A small image super-resolution model, trained from scratch: soap at rate 0.0038, 147500 training examples.
Rows from block 2, named by matrix and row number. Each number is 128 + 32 x the weight over its row's rms, rounded and kept within 0 to 255. All counts start at 0. Numbers have three digits each.
# conv: 3x3 conv (model.mid.0.conv.weight, 192x192x3x3), inputs 105-119, a 3x3 kernel for each
conv.3:113122086131152135094112094105082155118161182172095158102123138155122157148088212138156158158182098118101200180204111131143118150180134138128114124128147107130091132083156118157164132154144178114112110138100117160047118110131119123144123114169125134070094158077120135100120119143092182084160131127167084203134104106144104120175104097104175112179113089099202148108117190141096165131105127139143155138080112
conv.4:124161136122093144094170122160177116193200147176056133134114117113170157096111064167131111154137077059116140162085128127140119148117111136146129152114147093161146107112158148128139108174196098126170111108118111085135094182126128109120183212219093164187150168171086153082132109137125159162085082012150122130155167158200168145100172169107146113186190150165111106134131158103114102132112139145141147088121136
conv.5:114116147158079200096154134153111178146208116176149079140122119129114097156112185138105154149127120108106122141102096126104157121133093130102121117111078132072187137124126131140141108159103116127108145111086146051161135151068126134094106143151079116166139145152066176132130120133139117133109123129172160147144163049153052154135147121144126144169177111126088132137126090149132085109130127153122169134173073
conv.6:145155104151168124195172120128111135111129130053139158187133149158175128133158094141107090099130100116103063141152107124107080102096152132138171179139124158155079127129103112147079142078065137161092119119080107093081144219134106138126209145165136126133158126092148116083129090101114142143128116133105065128128144166063140117128133082128189136112176136122117128117082164128135171109172135107167093104112149
conv.7:161132142159129102161173088160174108155096059124116134120120135129077136079120173132130087124097090099126181142172147121099173132159175073160135142176157073116132124152167156119082081123106144137118133148070139161168110144193130154147100113128154094124116137059119156123092128152123110110113111186093127109129070103121151145103196176164142085152157065136154103125134138176140104109172117160158115126157138
conv.8:148138126115148142089059136123133089179160109159113057128137119120149232150100137114135138128154140094170192105133159135169130190128170075118145105125144168123156077065104131143152174111094122118114122140132063085082138135149101174133121131179097085119161153125084191136124105128152091187157135203098130135155176116114178126132148098133158154033071064119158110122140145164078073162159132166160093130094092
conv.9:216125167161109130145117113122131118194153144092148118008100110133134136093144082109126164160137162097102121099090172103127183031105078140103097068146081177149132182146167118111054185099132167162133157132135155076114139139140155155123156109134190127119155106085198133096118107142111105118139143118107150132117110107104089191201142194167075150155134172151159154132157122106058070098129146096125111131156136
conv.10:105149191149159117112154118183152088083145075210181116099096104146150168129092143169087166111176230135164174148140152089149131115159136142129175152116152133154119120071110161111132161127135132143122134202118110199142143120162124134154114069161088091133134081105147086046146160110138149123173166108127130090171182124121053167107196145102130089104135098104110139152174155148140138126158134126138079191184140
conv.11:128114167132157094126161116146083166091127147155148118173142117086133144092090137155177104116138130133171157103095156141105139185173151127110157130141106117124105104166107136096078132086147181141090127117081160107138054138137208100100143120126124169131093149099091135101113109118041189125161094129162140103125112137070171102103107175115160124136131129173085152075145173137133072109118102184128117116071106
conv.12:127092105129156133160080169199101169130113164123157132124144120137130116153112173094064146135069133189194098102105141114108156126091105103129102105146130140101156101205128109063102119109185145136150123167093151121114125173123096147159177113137118139104137082148064126161133130130129084139061130147171152105111127113112142137174113125152106154125188148125115106161163084126100114135099119114095157141136127
conv.13:170103099121096134104095098139121064144184137139163141135047192144127168133137111174182097116132125125145136155130087068170154148138189134123147106116197180131138179113162187119135109114123166103100169156116089144135140084136120075120162160094135085131130169108065067173170104148142092170117103166076150148135113100094153116113129082138150184112093128087163093151212142112149130155140094125179183142188147
conv.14:097100135101100113116146153111109107126109125119124189107130113159183143109115141147131142085188121139147161132144100149150163104153147141119102086101177122154089180169168088163133116075115159126058079131153066141143125045118099176150119148103096078121105122119150130174092098125116121176108180164124193144152102154099114094141123175145132142082091092152167150144094134113133117140066173087113078203147161
conv.15:188107087120156132157156129137121127141099098090077111151129138088143159154121156121151156139077127107178089123139162111102153117148093162127125117110146109115122114131102147099101166120139160163157146075116129182119141100105187125131166163185066100114133134084123092146091171104177152106132114119142165123152122121093162129176077137117100122186136135118200187187140164147091101156118079185120082141094139
conv.16:098123103132143143084100074135097149120093100165165103124123079118152162101078061100077156072145137095087090132101161106152111100102162119166138071132072100151097071115183105099165103116137041129122112116117142102109067184154123093145144117129150138177089124093172141186154130166121160065143125095217152113195163154137164110178151167126140155124166136109132100101110100094108088137142160101116166150120148
conv.17:121092103179138115124066159136118140141128127137125110109173118108132070127106158132191128098124142115090098131120146059143122104140089088108120106089088109154083128091140123136128071106165114146132099143161167099095072061095109143133114177164075158122060112123114164164130149134112160105101105128180161133157131093131099076094148125155157143091109135165186114188114161083095135180138139163073124142130093
conv.18:152143137073137133137148118175094148097080086091172146125152163128125098077154134160098098102094107163159050091124165169086095115183073095143121112161086154107109070163107138127171145113129122147157110081127154074144113121156137141149130169066131195136104121118085108201148128135178105124147094181126129152125164148115136155106157106159144088124106124187095188105123159098136152110185159110129156145057148
conv.19:152158143134155134110121202130176097137123082133132106130127077138132056129117142127161131171158142138181074110178146113125103123121151134155128109133099139113131141119119105131114148104159180166211151100199171167208167146136145143145146095117122102158142104166108041201147192170110136212158137177147117078135130075138158114172116138183095120151122073140127096118120176104107138133151177121138137145124134
conv.20:135142169125053103091088103125151107156120101127135118069193180143094137113167097126135124108181074167130161111121151162135079056144136134148145113180111123157161132107087133143178161119074158142153080151099158090163046111123177091135125212077156149150109107163179041114133135151120173163128069150104168114061183124127066166148149101128153144106096114127134171124114134093184181113081102155075125195062093
conv.21:161130108116116087163184129103123049160229137166068119122175130081111149139110134139122177142163173161212168134148154153106140168158214098140155129108123096170111181153126136080095164165122115156131165102153185169114124136154145126143115110097128095106155147107096173072155148065172070133077065127160108104108115127122095128064148088143160156144078108159143120094123125227101136125165114158160147180121157
conv.22:144127142153126099121112095069100135061139203137105124125133141121166118122208088063133123149129060166117090120107115114132121125126088119164135139157141125100136143141047161125092178100068095121156115123111095098171132139128170135171122184178178154144052130102096104057180152204128177171100119155076145130153144121105090149127119136145138116128151087112132119104083207121126136150105093164107210175091129
conv.23:159136162174177178133097121151149111161120116158147147102096113153157135112149128126142081087134108157186157179143143190097106206110116098122145072154162090127129158121115154131118093147081132126096122149190127156117146057178131170132066148137140108103124096138134119124052143076153085121113149125142152108158130149207138130125187172147108170160129184064112164152128108112117208178077135176144170180153138
conv.24:129118115104101106106175052123101128154149117129166176101114166126153096121167127129140147116173154103113106159189167149146121151103122143159120142106091096163104110135119133073049173107127176126154102041109133160105130157125116094129104092152113139134131123126113129162110087154152150144130197121127099143129171223120190166163089119123128105101117113054034099176150125124157161186161143139154122140097161
conv.25:166193109079101098080130086139168151126098123179172140146157154160067138130165130101153084147113136172137173156126141150144082130166163154149134095184141064086116129107099130134167103138135126136154119079063147116157145158093131075111098085127109144176101145184132140117096119072143134139104123103111117074128122183142154175083155120172144121150135073135109069169142119016089167062134158098153124101108120
conv.26:081121127140141072121117111127137101097104195158181145138161133152121111143123125150129155129117173161075071094103128127118150199180159114139097141094087132059130119123106137129143137130156136098139094146115150140135080147092125134092153100238096116075106135102138125092168115121130133155113152143089131218105098175152124103159088158164109133094143070151135174117118144146152167095162109143110118111091194
conv.27:109145074179094150135143070158133163124155082184054149163071082146133138160117213115081179099095123137142152128142110121146099157106161147144093151115130111090170107118075110111198144137166116128090087164142053116155145129155112176151120099136143118113161035101146132126112167112091073177061111119140093169057094119133128152109133101165123143159156126122161099142120176068173075126161071149147168110090118
conv.28:107108131139072137082137055113143109131141102093116098183117079141140123128134129118165124135173100146137138121116065142137152072095109148108114117138139102106137119086145112234084113128091102142132158153109111189121141144127156173122094092168126092197097120086109115115193108189138144130116151172099208129130119088140119199141111188129140097110144187147135154077146201133130172109092179114133134104091127
conv.29:113127109174154123102070129079122120155125112123185153098145171147147128112115112127192109162103100134137178147104112114151156108202123077118123170149096102096115154113131117118079078116086125128139164096098125191129104149143082154071132169132113094170170103107100101155148058086148158167084072074114147085139077123147178136149142180117153151057121079102144168137145109145119150112086134151174124125001090
conv.30:100130057185045107131130101182114073164151099144089127115154140122167170096161109182116121134097088172108145164203122115141125133107135143150188137154090112189146100069172123123197108168173150141149163105113135116123091097111114148146079202202166086135141093121106168097140118142113104213132158108118147127143145186173100138137145141183128144132122057151076160161129095147079117138131161164106126123165161
conv.31:149099119163140115070128123131149107105130124167149134074163128107124181128037061099109132112045076109079106126090119144124104183112164127104152112122189136098094164224110061143142090025154148097164114077071105111160187191146097132199159110139141149115130117122124122071118201150113146164146097149105144117111089102148119119165175095116173095116102175155174147130149188147140066138128166140112163146138117
conv.32:122195113148128101112089078156131126099113114138126146162132129143169142081078104154159110115128123167096137099160123177162127131153205171111182115121052134063077135180118095104171141094093080116083073050043130138144118154162122128134128149117152136091131115150086094100077101060128125119125092118174129153176135129099152116143140089104109079186094118104125093088120068115103136179164117099159108104016079
conv.33:104177100125097203141104164154085187154103035150107064108128124090117162118079097161129159146140127130064127122154132164157041160151111161122129096102137080135147089185143084116189188133096134151119128114178130113101097073135095064197155164028138170141136104151079118145114188147149157056080145178157119063127156115111156144152128175106130109143104151143079164110135128130173076098163183082086091143119121
conv.34:119164151138127123096127130127141156128136129145120170103142127139203135112124162107129122111147156130114146117136123168103115109113121142143147126194115077152152123112107188129142088125137112133125133138116111129105110170131084118133042094114140105092122155093158086119142095121143147122156136113175097108181114095245194136131145127083137133039109162134102166093125149117085079091143119048092142099128141
conv.35:128134146088142158127103136089149107113142108152088064117130096174127108125109106094172113131136082130132163111188153127166119083096104100098169151110118134128182139110124131137104181102129122065130100081129147141164094062156138109179116103167118115129119095128106133164129131138154130139128102162128078169131175139154134109154152096111188174077116169067059090140154196071067142121104130076104202123113148
conv.36:145096089094118107107088105123101128159053116098114148110164166102115153122141141163104219130099135152151094095118172104063066148204087126141115113187162149060146136090160165161129138085197164060180110119043157151142110132173117164126106121113112150107115107096120105159143120155136123129133170152098151130111066174174129114121120115171113061100129064151101140149120197152125131162074146156146096125150181
conv.37:169127100216173155099168150136119116130149071156137145074077154135151115105111193111121105134153122135132147103131099118099148104145155090180176143077149133121153138143157109132156108111140159109151101108095132144077137089152135133129085075169094124146134053132137166116125097137154128129149142137128090146140197144120192126161148141182096178099084127131097161202114105074116100171165157155116152136137143
conv.38:119104085160164109152100136129175126099133124176114100119174052097138124132084147061181105119120121128137123135180187117101099116096160110122118122124110129101108072114108091116161176080090039138095155087072159094135070111167139116129143091149123121121033143139139119102151084087131103176156174143122134156157139111115186076101111119125167142104103062093117136142146143178095148131045121144134107153137135
conv.39:108130128084081126141146101169122109160080116146166126136128125148106108074130169129090114110150138112183171150119155127140164098177089097161140118119138155114138094169200160114128210105131115148102158177139135104056144128179099154151101140051100122120158096136146095202126165129140126125120073159127153093165180137102148141107091132119101163115132060154109096109143110122142106096132131131106114174160062
conv.40:116120053097079101141130052105122137131165137142099106138122131131163107160111142136156177150191174068115106119147154165168145103097140176125135130107130084144151112105107132060181108209090060113083144147124129144097108087091103087042086112168113108147107094115098135066104137074113129246182153059165094140137204157133162163111143069115099111135115090096183163127175216086088101143167117116096162114135097
conv.41:078146173139106114186232168105095089160156169128114146136138142120151138139190159184120051170170129177188153201169134131156156121176144081148060107111090111111166081129108120148121130139099142098132101098135113071078103142146124173140138146109120162101121133116142077094120106111099132173114106160116123160147134182146126175104162141113121118130152181134112067108171102097092102092141165130117185139173179
conv.42:124089154141162104066122105086077084155168160106172117146118180150114144118129131126159167121106099129171170156110122062102169123168139088116104162139099104069184174113121094132167040086151105145154139155154111114105102148109087101134148116169103167078165195140121101096090132129148087141168154085090122171132115136140144113070079069138218163090062103089167138066161089191159135099131097101151178101126154
conv.43:144140151156107146122088106134164129183172177159167212131169115098133170131154160174081114108133093167149085107082099058103143137134151165152151085151096099113160199101154116120141054126075162129133129131111105157118130166097095136130135085129144117192111148133110123116118120143096111121149137089147166107135108186158136149088120124190155148089127090165146181125123116172108176128161161191117147084084108
conv.44:088136108095110134116138151151171128099094102111093124157126133162155145132207185132149170124128178119128181150180142124134186151107150132111141134090086109120132088069119129166131134169154117105124131100141131131112095111122072117116074160141117114147093112130121092095092134136119153170172105116116129104161168117142141123151136141136098111184099134097078086075083103120141119066153146067122098067124084
conv.45:141125156141169081157085155180151135093121100124100128090154127118124128144159173091161129141102062137140094109105149103131075128046092076161147156120148132129110134153169151112100103163091120142163182094143091132074140132127100193155097130171143145150147051113104114082171141194132078106122116109063067058177075094116214129120100094124153152167188165090112125104140147104093153162141174090144108111098147
conv.46:184105116163149100107136133149105206157154122093164123138083209149167118077162098126153097108153067128129121096144063149129120120099137140113166116097103156129121188082117122139110140111068149162127087144116126165124130142102111121124156133148160152151100141088150084193156136136133142129137134171105153160106180189096136171158118162116145123138113099171080098110126181103154066105124111150105122137067177
conv.47:157161125145173117135146145097143132139109160144146098115077075157165131160123069148157111150165199080113163077129134149145105131143135162158165155122106151153125141158101196127111147132138111127112135189193047141113052098127151108087187166091128059101142118112114126129168187122193184158112086082151100060194157134122103108141151186124122098062147161100174221100165093095117141132176134138136080149182119
conv.48:104095115150127111071092125183102090160135140145135161091126101133159150122109151129116109123211147115115101152102085093150170132100083102179102127060092095135177086094151123183089105167196098090190105152149125216159110129151126134090117113183115089137153132106108151124135103113137140160135129062101134148136155146114136177164158132151094082096137166119153117127113160195108144176104185106089125078096221
conv.49:127141100119102135136073133141172106119169122083162160143119149122095101142141134168110164117143127119167110093152117102071118139205140141098159155117115115127084098144147085048130178132146123070073107096151105145127039095142148014120141074154127115103135173128160100145134104128116131154142039171165117185130118135105147165184142134138104109184088185107069157077154104172115148064162128156143150095124152
conv.50:145073152105080160107136124125148127167152138123055110095101139152134104172117096176157165120105121123106126108161132142197135112085131165145126099058073092126163153126131079110108135151151137158102094116196128138153117158151089099087118131104132089131159083066108057198110123101091110228147172175068133121109096151188161137121124124146104215147089144133185132112167188097063129102156162083137139135173133
conv.51:132152143109104079159132076146160150085158156102153088141127124126122140102127176171069110125133115129127135164133046110149113102059104158124133122114115141174121191074057113085098145141141099085125084128123136203060132152130094151093163154169162106135140093140124145122130160111149119166111120130170097192158155168101178112151132175128129173095138077159143162113158081170109128071165065134111083134114088
conv.52:130100127164206141106141153126168096124139171151143142134143163135151119133135167121171100105084129146167111118114068102116156120137098110115121122159182151106135107183146090168113061134120123157115117145149181148052124146132109136153111149145127148072162088124125120080128136123182085117163173150123124175127097146214127164105087162157103129123133152108084194166112168127103186108147125124124145101110158
conv.53:089127130138113124106110101111099068160117164131153182127141173133119108174208165166118157160110150117152162148090148102124120130144136093119118147156096119116176138132124116115101104130108118097144170143147089099141104092113156138123137078140071161117113124081099175150118126128106182112133085138133128165169088156130167131114116126134116110114129171093173124113153124141154114136127106094087130132146122
conv.54:144145116110141173158152112182135115139093105076134120114136164136114138146106151158148165154153119099130116193120133171149124184153168157149185129136193147161148067164106112124124134096136132120144134116124097111113110102149130145127162199099100149137098108150086115177054118151067110119085091204140102067148155070109181053113134139150158145172107124102131150189131174116129152109145131118118105093094168
conv.55:111120095131155171139107121099141121142093113104095108104198123110148146084112128082105133102128159104109153116095083163099089099102105131140125094133124125141088131158148078162108140121158135139122141135135138091145103189106075169105101125099124094057120104140085193126098149073090103183133106146145146184119207182110133140117124084109118141120116111139147147169192175098096120106102105133106137190167107
conv.56:109139128161171101133090106176104129096117148193129087149134125025154157134168097117066142022072138099104113135065147102126143157089196211105164105136106133142120156084107138106123142125185203056106177117104141104122121117181119168167155162130167148127156107120111108094123135080153112154178151152093113078112115133090151102161154086146165122131137101219202188159172103192110062125111113186096097147119148
conv.57:089135146157118149122117178180099072088116075100105092153136144096125099156089098126109102119102073124104106112118070112105131152126122186092137134149143128142089103153121189136149116147103156129145076119132090108076096163136143157168130157136130089107144159128131138126169084150078111147078151099145141167123097112110120142130149082154188138151115166108098167105126182129116059072145159137141156115124177
conv.58:164109074208187163141129152134129132194115130233143137124116158111063118086118118138123141186159140141127163119180166172181149217140133114129150099118107071111152196078056096146116123105067116115078171190112127136137160131127177154122180147159128077124197135085158076127141098122089142101054153105155174144132091098148155144148127181252138173142164154171132137232156138192155079139115127132173117113189114
conv.59:128208125132122134139117115041146124206147179183151179131116130087115144154118092093234114108126097141171124077148114151141138152152156096148083139185121098089127116185182127108098111149142106160115150177107118171174112146113124146101142153149129111143082123108148101168100138051100124118122098063226123154124179122131194178031124144137109124129182145108121100186143149167095135111132096141169124155127137
conv.60:128128099122153108136108123168164108150091098129167151121217176119107172140172118140075090121149179093139089078177123092170117111180138134092174069164160137114132169100157121099158110137102107040111113093117071130095085113173105179113102103083183160118131066112187191072065142072112066178116092121160070097139123138164135153168108114137079120141139124143127114114138152111080153148163111145107102134127150
conv.61:120110121134147143106147074106092163155206128154119133128144129113206130121133137149100160135128120119106130122119140125145107100129155074161080138137158149060106144143065124057135106098162155114136080042112141146146125114126099141123096061125124138106157163074148155101160136079106108131108126159157123125047061131139104113141135176154139113208125160110120128123200182127103127167083162159117146158117114
conv.62:119157100108128094113116108134157112114130126149108126100102110134182112118117152132123082111133146168181113147166117144105178145167140153135138128121153112075110173101116126217157051151165149080162133126069105171092092138118090139094132090108168112184094082102093153122154127170135089118130056124093066092111144134178135137122140146153127109121109127171168165142157123135098111163145161117150125120084132
conv.63:142080108152148080151110055212147058119099135203155150128149104120126138138086107179132083121139189167157136117127166128138162156125127145133115063112124121144145144141111122132138109125173161152103173124101136183114124105082168124114087125143107095145110123130129066078077085143152152151116118107133148023138159156161154186125130160131149127142140124125142107184119138149098128158107154145113116157144079
conv.64:088162107100046126104097115116103096155180129107095153122109152154237115135144133153122116150088092096132119124152083160189101136129154145132191176137113117165175166138137125153077128165121174106123176094081094095088114120093086217150102191102094160157170097104119066177076111204125093083151142229131151119116147150163148182090156130134110146134123131099068142137180133133121134141163164151150139117107082
conv.65:110114154149113151131090132147152128139150172134169165146135112130117126078106139083144140121113099134138206136113128142128152120170090101086110134134129136139088097170102099054088159116105093129116174168178098074125113131150128121044123098178182099095164131129157188097124158107135102073140160147129147129113051090189127174132116131104133116135116078184124202166165076125182180112117090099153142154111148
conv.66:084147135137136149130149064165129162160116097162121101079163150137170097126129057150161169101168144133065050163124160155202130154089096111111130106152076174127145130148125103122089086126148091148121149081124150098163114096137058168115064153188084119054090134089075100127106146095146100135157179165135131151126102088048130123136135149155125073126157063180070157126152142098111161138167147117152169152175087
conv.67:117110031116140071130124138096103082138151104133128120150127120171127196189130129191097149160151084152089129064126110110110112124139092162147181162103154148118119136184065122156201163100154092115176094111054063109141128194101179091167153065145108138167060175105105132117085096125088143099118106109175047185125132095104113147129143171101103035112097168092174084076071122119162156091098049098119105094152130
conv.68:128123116145142127119126087058180144118100125218051164116172136086093155171142131104132104099138119163103178104188074113151107183087152117144154115105116142178127087116129142135119094132150148102154140140102100198108112141157127152147122137133168078208128092141143149096082144134134117094156084139113164117114155142155113163107142136110101121221067144071175144093097134254099125153156174165093102071196133
conv.69:108140107132119140111180136185159110142151055144141136110061125142107122111085189131157142106135183150129168144117115127135217140171077146100123168130122132095145149161106137142118144141184142124125123125128097147153125117075131137171108077084125133150148096096159097153155163184175168117191147205132162099135138128116124160160128128131115098122116168153148139152130137078113096135183140138187067164114128
conv.70:165142118144147145154113058206129152104135168101198114180119118069085108137182124171126152106102126159184139154123179167096097147108147095127078116143125128107179120148120120131128107084087095144101149114128143116121134111125177165151106137097129177103082124146190116108133134120116138132109155147150132072124118161083116126061105084121176129100129072188127160155115109125184119139121113153131128113191144
conv.71:116103113141122145126127166113128041130114123123134125131162078139149141129156136131134084146142098140194140146121081110140085135129116140146148114158151151152153121139219144119075097114112148089135137120137129093115149069090163144146137147104078161255072090163134112155114169195155075145128113131106193105138094130132142107139195084134110121140143162148087121108140145118114096131136205148098139113125148
conv.72:097093064155077151160092155160078110143124149171142094144141114101193134082188146178131140169133161151176145162116124138120150149158123144099154105169143088155121121165112198154142138121117131145116136066136183089214139144143116172143112125132102128137135108124112040103113123108124056160169118138155133125132106138072121156108135154134140126180093173135106126098116133115178140139115080161079109211114137
conv.73:157156178108126152111143163139173112140107190077087153111179106125134167098143177119126120101137141138108170148182097124092105181096207131178127173100067141101147129172118172149080155194114115080171124090105116097173144182090098131145112136134159098136185110080121133081105114198088152132122139150106093190122161122109127084101129094126082032147096181116197137135121173151130100177160185131147060154152165
conv.74:102163094140181145168156126182169141144103115070221157070150115092103111113133145122093137147119093114181071118090087156117138168088115091130079082113086110146156179099064191124158237113100109073103136205136130096109139127132140061136142105184120121077144115098141157156087165115124113129110159170086135197070167141068192098098116120122168167124144109120164124152109133143117102185170136163106094164150141
conv.75:154165141120089122121108120111106147081135152111147177149157140098130067126111148151161130151144131124157122179156113141098125077177143120152089077140114138116134167208124066112129158071111155102123113169160146129100089089086141131163127124171081104093145155156174103141108121131053155146151148141175125138136139140135183135085103036078167152109062122178124163106148102162141137187155182063092154167138127
conv.76:133176135158107161158128161128158096114182108104102082148104041142108104111071069165119069116148105123077119194144110157118130149078086137079177115149073157066126085099142122165080182105132116172250122145200128145233115041097143130139141056146064090146120167123124148124121139107131082157128148188105182126096137177127142206134115219131114178148110142104157186139148169129188122118183201172145155180128143
conv.77:126161073116127110143143166132140092129149193137119173157221155107094153135104170091169111167161123142072153115093157134104124141110109137146119113054172138170137136110121098165198145039154107108111126148103136083148160090183135101138090205060084145113100127155074132161125174093134164104141128173116182071149143135194135156086162125085122094099133124142168160129087095105140089138092167089056096103160126
conv.78:129134121137115053148050078152154117120109143082146128068142091157115233106173125144166105104131185108117123108167131116108141137118130131134155128132074131085108153095140108157148115120206137093080110120053087076154161111122086147169146088160131118129088127091138145107155113185152141050171126139111127099122116139088174112142114096148124000110142097170107108114133143125165140148103111108162027132086131
conv.79:162100176141118137142163072097178152158145077138083071156143137110191087090143118090178125130132071109068168089129142099075096074068180119162119107095107157134108114130116105160107179158108114031128137134124056100132135137119144160153153144197083107115174139103152117123095065154114133136120159180159145099100156096149120076127129175117144107140096132130131134175125119144148095150069121139101128167101092
conv.80:109104093153095091150118114184152136160097129115108147169136135180145112127129148071125131096067110134141096109100126094194140133106147159127138190156114136151158106153095117134125207121145118165094086141146052112161150142194190148119178124100116116107059031135146124119149139118117128137141131185115178108164106116110153093131164125116137103079171138170117130156139177166096134152111108144121126154162165
conv.81:068133158128117145071045124091175158178137102073067097138142096117072118166171151073117165198125136094109105186110166130134133091115149123147108136137100155153101112144108127174121133147120048101127172135124092124070175139123161131124095157158080096144084135136149156082121093113125174156129132123138155136128173155065111101139150112140189119125095131139148147104145183111100131093120077110150148144142128
conv.82:110111111139142083102131158130143159160117187143197131136153103101098150109204171143126086136154141143156056146069106165104068183105168099104160137121135125162230159163132134137102134173153105137115158125144107156044104165125123143106123110152119122142145082105175102154139147158119080124135204188118141168111117175119180136112136084137186097132144081144119135065156143083150130146157135142106147103136160
conv.83:144056073180142146138136132157110139153100133155162145112133130112169157144153143164202144134169146095194189097172105093121126165187077116095092147118174148099116199087164133149135098097135131145104140166106064110143173113112142121097175113146101087175141089109110015152130087145163133101086102081143130105144111162143140203116147118090116106092119116140136156222155149235136130171048100134123110142122124
conv.84:128102116122125113105123097135151081125151123124161096134103145189184177050123177119194095126150118114117112153153162156174200128194133170146135153162124129106121106056059101193117135098116115107074093172107123122139129092115161161181118144154160112159114171172139120146178194196119149105130155102136125124172108113110169185137160111136168144134140105138182120128118155129156080157168168121131142146050080
conv.85:155134159115112161144136159129120141156134124198115133151163172121106167139130183110097073204156165117111206115107146126131108102142124095162140132206170149104093114194176153079156167124077151129126129104138086126130140148151138141182136173144118141125093110139180155071113125098108138105122127085033146039097152123092129163153167117089074149215141123201164193119097122137158128078122101126148090114106116
conv.86:135096066126135144117148132146100144177129155155107101133146105096177158123097176142076135123129115133128101140143089139118122137106097113126146099180099145087174174088155097160127148068142178082130126151082182114142098165159119140148089117178137121120083109092141099118125132099060055091138146099095116122133145155127086126125165105139106157166187144124117135169087178142137117136145111139090114132168166
conv.87:089089092126113152105100114117132131137164171142134085098140107111107112097124111111111106170086125115133077142094055131118038127125059138124144100129114082155023132159122098128125142115071127111141157128157141153209117167153122149146092140161161132084126120113150107146163145117116134095141086188122131122139167154133107134110157128153120136120156138111182112114135181085171199097148110128159135123116129
conv.88:157108123145204121169104103124166100147113126124097088104169082168118142082076169124089068134116124105188081138126116094108108132121045112128128120171146179120106140184082129127065117113134122131140145108102163124087159160122134113113107084123108150103101070097137111207142099144113121141165112167116096169135119103066108159097145167100123153166119147131136125119089120143138160161114142152181084235112054
conv.89:089133149124152131059136156145144153140123119032110103113104091167075131106166077108082139147123132107159121093136150140116115111152104150135125111114096156090122176124133100147140198069073116093126138142131133145154123132132124091130172118031103112116114151085080131138198087121078225123131109178106132125134125128099185125156116167113183125085093160086087157160135124052142098183165116144171136095049158
conv.90:168081135116158171135131173044149177213128122140116169128142190136156117139168109115133131173165104117135218124141152210134134083103081152095137168158160114112150156160143186170086181132156100090175142115087130115132171162183128172148164134131119155114126134096168181134104145123129108063103123109145118149113120075126139110081074055126127128066131148119144118139147154138138159155100126169148159084096190
conv.91:120104149097088114131127134064110093092114108182109180148154147139175165117132105145156152147164159198218129131113109141159115236201183152122107100117117075059044157161136097097098082093098143140156084089130109163120112103066115072107181153190110092107094094133101116117120126114124156147118135145181152175179163149147167151111164144127112132142086078085124152099085140185111200103109124144110101090105130
conv.92:112154127135132102139074105113152155145083103161139184110084163106119171100155192164124149094121098130125112094120120113094121131134151150136154130136164135092117102121173083146154096165158176174097122100070174170075134106147124106154099169148151103123091132123126151110096098133165099128102146132198114131140185122131108133129162132184146125185117110147114156124102226091148194111149143163149152131191115
conv.93:155111125157098054149053118115117147147161164095113145113122111129148182139114132125128212162137054098126120155115176144114116104101128126112152117175147165082163114118164121134086151103109172129152116146092117120121153171148111075124144140193151104057137109143089111074149094099087090160167164167134088208097090108122140130155098143149169143077125133139165078154101140065183169144086118120127187129127064
conv.94:127109101149149156112117099138086174096168151127176112088109139129125110177143100130133136152101182134147121195064169151168207166147142111162120163153127139140096145170121098138181133106214114120124172125184126166177124109130129133097144064136064193108131138144138124192109176113132132149137144154149168126114113077101160116122158094114134093089105088100122161087141080085241124142118129148140119154095130
conv.95:130093084157143129072071098160154116060128065114187174096102109145157094139149116173157122101164149153111136139161113113152176097137120116132131123145150108141120119132179087120095117137105145136110115090126126144104115094121104159119135147150095105134084097082116146144125129169055047110211150164138121116108106118078135098123119139094135150133077088152126112131194146128093114098176151172093097149148170
conv.96:129086115110125092143136148126125105113105110166144161118148128125115146144140165110144191121170130091079078140163135133142108100086126091125124091147125169153127118127104087188124125203079064140136157173104102084080128099148116168144054140169068117106124079149237218150119101126155158138115162084109114146158185144146106107108137120099110148081202098211150191135088088076143130205128151102107151132141127
conv.97:159143125145163127155112167093109126144121091109160104084082147141159133124134094149134121115115168187141141103128117142151149141112134137149193093093119170107120209100115150079099174114148124111130140128136192094155153047117164156145134151083172203132104136108093137087154104103095158142117099182159089102097137138114215119095145070169167084156130208106022140130131127109159127205076118165181125136152134
conv.98:146137122075130171112161115162164124101164080144103147135098130110121131128127087186119154175164145119101145157171147110155127145091153203100058077127148157177096113111123111128093127125173127086154120104152141148105084127133103121090118151147095116145143080080121101159150097078146079135117096209149119153167110170125142138110179133070139125139102137104157174098123146164113200168181057113125167152141182
conv.99:089133152085151099077114099106140160094088111049097118066118117085079148117109059056110129129120151051105102099123074119139137079070111103113127116093104068122174089151124130092098094096097119110123096107115105102152119121155073041093127100139142110115129099118136174179182146113125132138100136197138112162100112151166138135119119156127111115070136154092106102121131119128077104156156144122123161145128131
conv.100:164119097125128113111129132073115104153119175145158125129152132121149139116199116113116067144069135152153161111117093098041063121157143129121181156151139137143119109091086150135145118150140112156144203087096125105128102128110122184124073153128150108148142162192151112149120094136104093146128165155164103170113134148151091168141157140125118109083133150146134153108169199168202101104073113121150113139188151
conv.101:130146128093066121125111101153155142133144130145139112147146155115164149091078090126130140146121170114102132131150160082091090159115137111129129115123079029045078128156137072135092124138167129121148118139117147147161149152163119123132059113086143102115089068110064109116133102114122132122080142117115109124127134117160101155150125132095122116049056023125131154159145155168227149092113079148114127100121145
conv.102:141118143135132134106114080118058077069120092119098145120140109103157084128131198135096200091122128104082096161169143136102158161098168107082115121116144129152088155117111154068163083149166139116109157097120115115110156101111142149120153171103120119122117114134106162075153115124149151083144149153116102119147164145153154121131132072138137061127154160137131103121122061166099161138097109173133144138092147